A small audio-text matching model, trained from scratch: 78125 training examples.
Rows from block 3 of the audio encoder of a small audio-text matching model, named by matrix and row number. Rows with one number belong to one neuron. Each number is 50 + 10 x the weight over its row's rms, rounded and kept within 0 to 99. All counts start at 0.
After each neuron's rows are labels from the 100 clips, of 14976, where the neuron reaches its highest value: "top examples" is what is common among them; "peak in band" is the frequency band that holds the peak. Only what is clearly more common there than usual is listed. The data: struck, bounced, scraped and rolled objects made by modal synthesis. In brackets: how many of the 100, against the usual share in percent.
# fc1: MLP up (encoder.blocks.3.mlp.fc1.weight, 768x192), inputs 96-191
# fc2: MLP down (encoder.blocks.3.mlp.fc2.weight, 192x768, transposed), outputs 96-191

fc1.557:47 58 37 70 64 50 33 50 66 46 41 54 45 57 65 68 56 64 57 50 48 50 46 45 48 40 55 56 56 47 46 74 41 53 37 55 87 41 48 38 61 61 54 42 54 77 52 42 54 37 56 42 33 41 51 50 52 55 44 49 45 60 65 69 54 53 37 44 35 54 53 54 48 53 43 33 66 47 51 48 54 46 26 44 49 64 48 53 52 41 46 38 57 52 67 48
fc2.557:52 29 50 33 41 66 63 56 35 39 42 59 54 35 33 32 38 32 39 49 39 48 48 48 44 55 48 57 51 53 59 32 51 36 46 50 32 65 57 62 43 46 39 54 58 40 29 62 60 57 38 50 59 59 43 56 38 49 55 53 52 61 45 51 35 56 56 68 55 50 59 42 62 51 41 54 38 54 45 59 40 53 60 48 43 50 69 36 66 58 50 52 49 48 30 50
top examples: text has "noise" (39 vs 17.1)
peak in band: 500 to 1000 Hz (34 vs 12.5)

fc1.547:50 45 56 29 43 53 49 45 51 32 50 50 36 48 36 44 47 31 74 45 58 43 42 40 50 67 37 63 50 58 47 46 55 63 47 61 61 50 50 44 53 49 52 57 53 68 60 22 52 46 46 61 51 38 46 48 50 74 32 65 62 62 53 70 51 47 56 55 39 68 41 47 40 59 54 53 60 30 48 54 55 46 68 49 60 38 55 64 56 53 44 33 43 70 30 54
fc2.547:56 47 46 72 58 73 56 51 53 73 56 57 76 47 50 61 49 59 42 52 42 62 55 57 33 52 52 27 58 48 45 53 38 46 59 44 38 40 43 47 37 48 45 51 43 57 33 58 55 49 49 38 46 56 67 64 51 41 67 52 24 40 17 59 42 60 57 47 41 46 54 54 63 51 52 45 45 75 37 46 38 43 38 43 34 49 61 31 57 53 53 79 39 40 52 51
top examples: one hit (45 vs 19.9); rubber-like damping (36 vs 16.6)
peak in band: 0 to 250 Hz (62 vs 12.5)

fc1.189:47 44 54 47 32 45 44 46 47 60 33 67 32 48 63 41 55 50 44 58 39 44 63 56 60 75 39 71 54 52 24 46 62 43 49 66 70 51 52 39 48 53 45 49 61 54 65 48 53 61 54 61 41 45 57 58 48 54 41 59 55 43 52 71 56 42 56 52 39 51 51 51 45 43 53 52 45 26 58 52 55 36 62 44 54 37 42 52 47 42 57 22 48 47 39 40
fc2.189:62 49 47 52 49 56 55 43 68 45 60 34 81 38 41 39 56 57 56 47 41 57 35 50 42 28 50 42 57 35 55 63 24 64 37 49 36 58 59 57 44 50 57 48 40 47 33 57 44 38 51 55 61 58 47 47 49 38 51 58 39 54 48 47 26 65 49 52 66 43 55 47 71 50 40 50 45 60 39 39 48 63 44 49 45 53 58 37 58 60 39 75 56 51 56 49
top examples: one hit (50 vs 19.9)
peak in band: 4000 to 8000 Hz (68 vs 25)

fc1.473:55 40 48 32 66 45 63 50 48 64 45 50 52 17 64 63 55 45 45 36 41 39 50 46 54 70 46 42 62 54 37 56 64 36 43 68 44 54 44 45 41 42 48 51 53 50 57 54 37 47 48 40 16 55 62 42 49 45 46 54 52 59 34 67 54 57 44 57 54 25 40 44 53 36 62 43 39 59 47 51 53 38 35 58 65 51 40 37 51 59 70 57 49 60 64 38
fc2.473:46 54 62 54 22 51 40 55 54 43 49 53 56 72 53 29 66 58 56 73 67 58 36 63 51 37 62 46 24 56 40 35 45 57 47 35 56 48 63 62 67 50 50 47 48 41 35 40 50 68 41 52 72 58 42 50 45 53 34 43 42 46 60 43 48 41 56 52 37 70 57 53 55 53 42 54 39 49 51 38 52 55 58 53 50 46 44 37 54 39 43 42 36 47 35 62
top examples: one hit (43 vs 19.9); rubber-like damping (37 vs 16.6)
peak in band: 250 to 500 Hz (61 vs 12.5)

fc1.19:42 49 64 49 56 51 51 50 47 55 61 61 59 60 35 46 51 53 60 51 41 50 63 61 47 65 54 38 61 41 37 56 56 47 51 52 34 35 69 52 37 73 41 59 35 34 50 48 62 41 44 43 29 52 46 44 67 40 56 44 47 54 40 49 51 56 63 44 50 59 44 33 52 57 49 48 54 54 67 52 47 54 54 43 55 61 50 57 48 68 57 69 59 55 61 58
fc2.19:56 55 45 48 46 41 46 22 59 38 59 35 50 70 69 47 24 43 50 49 45 43 49 52 48 37 42 43 38 52 67 47 74 58 49 58 66 64 29 56 57 38 64 38 53 56 51 52 42 52 34 50 57 50 66 51 36 59 43 55 59 51 53 34 68 29 43 56 38 43 36 55 47 49 49 47 47 53 44 34 39 63 38 50 51 43 47 50 45 43 35 48 48 48 52 37
top examples: steel-like damping (56 vs 16.3); closed tube (31 vs 12.8)
peak in band: 250 to 500 Hz (34 vs 12.5)

fc1.504:66 42 64 53 34 61 59 49 47 50 50 42 52 35 59 50 51 51 65 31 56 50 47 56 35 39 50 53 49 59 32 55 60 36 40 63 32 47 50 61 58 28 61 42 37 38 50 46 50 44 65 49 56 49 58 31 59 54 68 32 49 46 62 60 48 55 50 44 45 57 63 47 53 56 43 44 46 47 57 46 50 54 36 46 50 56 55 48 50 61 46 20 40 47 42 54
fc2.504:35 44 48 50 60 31 32 73 54 46 56 60 57 67 42 42 65 54 41 66 52 34 71 58 54 58 65 55 54 41 54 52 47 64 44 60 49 42 37 29 57 66 52 56 38 44 49 42 43 62 26 42 50 40 59 59 41 53 57 41 54 36 40 47 57 53 45 50 59 37 52 59 47 44 64 66 55 35 50 37 49 49 52 46 46 28 47 48 55 39 45 50 55 60 65 71
top examples: one hit (41 vs 19.9); mains hum (26 vs 8.7)
peak in band: 250 to 500 Hz (53 vs 12.5)

fc1.345:42 64 48 57 56 45 28 39 48 78 41 47 31 44 47 48 53 53 74 47 39 46 58 48 46 63 38 56 57 53 35 47 43 49 57 53 69 59 63 45 48 37 59 49 51 64 55 49 60 53 57 63 58 47 71 59 41 63 39 70 46 50 42 67 62 34 52 42 36 52 56 47 49 63 71 52 33 48 48 37 36 51 57 40 53 47 54 48 43 40 70 35 50 48 42 45
fc2.345:43 27 48 42 40 48 76 45 51 45 41 41 57 54 53 61 40 46 37 39 64 47 41 51 56 36 57 44 45 49 58 62 53 56 51 66 44 47 59 44 49 76 29 54 47 49 44 51 27 54 49 38 43 56 35 35 59 37 61 48 70 56 50 63 34 54 45 53 57 50 57 48 50 44 30 44 64 57 52 56 49 51 48 57 47 41 52 58 52 64 46 61 47 56 48 53
top examples: text has "noise" (36 vs 17.1)
peak in band: 4000 to 8000 Hz (69 vs 25)

fc1.70:57 44 52 53 52 56 53 46 52 50 48 57 57 52 30 57 45 60 69 66 39 55 49 59 49 56 48 42 38 52 69 34 39 55 34 51 66 50 42 41 44 71 49 66 44 42 50 50 62 36 51 44 53 39 55 57 47 36 52 68 41 35 54 68 54 71 49 51 49 49 27 40 37 51 44 53 42 26 61 61 54 42 74 61 52 55 59 48 50 46 45 48 55 57 63 52
fc2.70:54 46 45 35 54 71 37 66 49 60 55 59 21 47 69 35 49 43 60 22 52 53 51 44 45 35 52 77 56 59 46 58 67 43 64 54 44 44 53 64 63 46 46 35 55 46 59 49 43 46 38 61 57 61 54 41 62 67 48 39 49 58 35 33 49 34 47 45 37 63 52 69 56 47 62 64 50 59 44 46 57 50 30 51 39 20 44 48 39 54 75 56 52 56 48 61
top examples: one hit (43 vs 19.9); steel-like damping (40 vs 16.3)
peak in band: 500 to 1000 Hz (46 vs 12.5)

fc1.750:51 70 48 52 56 55 35 46 53 60 34 31 39 37 74 46 58 57 24 42 52 46 58 47 49 43 56 36 48 51 50 39 55 60 68 47 42 59 59 43 50 38 61 50 51 52 54 57 53 45 51 47 45 51 61 60 41 44 43 57 45 53 47 32 57 49 50 48 41 52 73 51 48 50 48 58 51 57 44 43 50 57 74 49 34 54 56 61 48 57 52 52 48 38 56 59
fc2.750:51 29 47 39 38 51 55 41 56 48 54 59 44 35 38 59 44 40 57 56 52 37 44 45 56 55 61 59 59 47 61 53 59 50 47 60 51 45 48 49 47 62 52 50 42 46 60 41 34 48 53 50 39 55 47 38 81 48 56 42 65 51 64 62 63 37 47 60 56 38 40 40 46 59 60 31 52 44 75 30 70 63 39 46 49 47 44 49 52 43 46 48 53 60 40 54
top examples: text has "noise" (39 vs 17.1)
peak in band: 0 to 250 Hz (38 vs 12.5); 250 to 500 Hz (37 vs 12.5)

fc1.54:64 57 38 46 41 38 62 40 68 57 68 48 54 47 56 65 22 44 47 44 57 53 66 58 58 53 47 39 51 42 50 51 42 75 53 63 53 34 37 43 48 55 49 60 45 49 47 60 35 56 34 53 51 52 53 51 55 54 68 37 54 47 23 61 61 37 51 51 57 37 31 52 52 74 68 51 48 40 60 53 39 52 39 55 45 54 60 57 48 40 45 50 32 35 36 46
fc2.54:36 58 64 29 50 58 54 42 27 59 31 54 50 83 42 53 50 53 63 50 45 52 38 63 63 42 36 54 46 55 50 46 36 33 50 46 55 49 69 50 49 69 43 39 46 47 36 47 60 51 38 51 47 48 54 49 50 44 48 58 44 36 68 40 45 47 60 47 45 55 69 50 42 40 47 61 43 61 54 41 48 60 62 49 66 52 36 47 58 56 55 53 51 41 56 39
top examples: steel-like damping (48 vs 16.3)
peak in band: 250 to 500 Hz (41 vs 12.5)

fc1.627:55 54 54 55 40 39 43 63 51 56 41 51 44 42 66 49 64 48 55 45 44 59 43 43 58 32 58 58 51 48 46 55 61 62 54 62 53 50 42 58 51 40 48 53 17 59 41 49 45 62 55 57 28 54 55 63 45 49 36 58 48 45 48 20 56 54 45 39 48 60 43 55 44 45 60 37 45 78 37 47 56 55 59 63 60 45 56 54 56 58 55 29 57 59 43 52
fc2.627:59 35 52 45 59 60 67 45 68 40 40 68 54 53 22 56 47 59 65 47 57 50 62 45 59 46 32 40 38 57 44 54 52 45 42 44 44 50 65 45 42 57 60 62 61 29 45 62 41 69 41 33 45 49 53 55 59 54 65 33 43 41 46 42 45 43 64 62 57 52 46 48 50 48 44 48 57 53 64 66 60 49 41 59 57 41 49 56 41 63 47 46 54 56 59 50
top examples: one hit (58 vs 19.9); clipping (28 vs 7.7); text has "clipped" (28 vs 7.7)
peak in band: 4000 to 8000 Hz (88 vs 25)

fc1.383:48 56 54 54 55 49 51 49 50 35 42 56 55 73 51 42 67 51 90 62 56 47 54 49 44 48 58 59 40 50 38 67 45 48 52 48 68 28 41 55 41 69 43 48 49 38 54 39 51 58 49 40 50 43 59 44 47 27 59 59 40 48 55 51 46 60 52 38 46 51 41 42 45 44 41 39 54 49 53 59 54 35 56 26 56 38 64 38 58 49 57 56 49 47 58 51
fc2.383:48 48 45 48 46 61 41 39 65 66 50 38 43 55 58 54 32 42 43 53 54 39 49 52 38 47 40 42 69 47 69 31 38 64 42 45 45 62 38 48 51 47 44 52 48 51 48 43 53 38 21 46 44 58 48 54 47 67 29 50 70 53 41 54 51 34 54 41 56 38 43 58 54 67 54 64 48 51 40 52 40 58 71 63 70 52 54 74 53 54 41 55 56 47 41 36
top examples: steel-like damping (47 vs 16.3); closed tube (33 vs 12.8)
peak in band: 250 to 500 Hz (32 vs 12.5)

fc1.103:65 41 45 61 61 45 40 43 59 85 42 50 40 39 67 52 52 64 51 60 34 51 39 48 49 50 41 54 39 48 57 44 32 34 45 40 57 53 48 56 47 43 49 36 63 47 42 58 44 40 33 43 70 54 45 38 40 61 53 43 35 30 68 55 43 51 43 28 59 41 50 60 60 54 39 52 59 62 60 32 51 48 54 43 29 54 53 48 52 56 52 42 47 56 84 48
fc2.103:41 40 45 35 64 65 49 42 49 24 49 58 49 44 53 47 49 44 35 47 67 39 49 56 41 62 51 63 54 69 33 63 65 46 36 62 39 43 44 48 42 50 44 43 54 50 56 46 40 55 76 45 46 58 45 56 61 41 68 51 48 58 52 45 48 44 44 65 50 57 43 29 33 38 37 40 42 54 57 66 35 53 48 54 54 61 43 33 39 49 43 53 69 61 48 47
top examples: text has "noise" (41 vs 17.1)
peak in band: 0 to 250 Hz (47 vs 12.5)

fc1.454:39 42 42 61 35 49 44 51 47 48 43 48 49 43 61 36 45 54 57 46 59 52 52 41 63 53 49 54 40 41 34 47 48 56 49 44 32 43 57 52 59 57 43 46 27 55 46 54 66 54 60 57 54 59 61 52 49 41 44 55 53 42 33 45 43 57 60 50 52 59 45 59 43 49 47 55 47 30 35 57 43 53 44 41 56 57 40 61 52 53 41 33 69 57 35 44
fc2.454:68 75 49 58 57 41 56 42 48 58 54 65 63 52 34 55 60 62 44 61 52 57 48 65 49 53 51 45 67 51 65 59 78 56 48 68 54 55 53 65 47 43 42 59 58 60 39 53 41 62 52 37 53 46 43 43 52 59 46 47 36 62 49 51 50 59 45 51 60 31 55 39 55 40 59 41 56 69 41 34 49 52 57 63 41 41 55 45 38 50 54 69 31 45 58 57
top examples: text has "noise" (37 vs 17.1)
peak in band: 0 to 250 Hz (72 vs 12.5)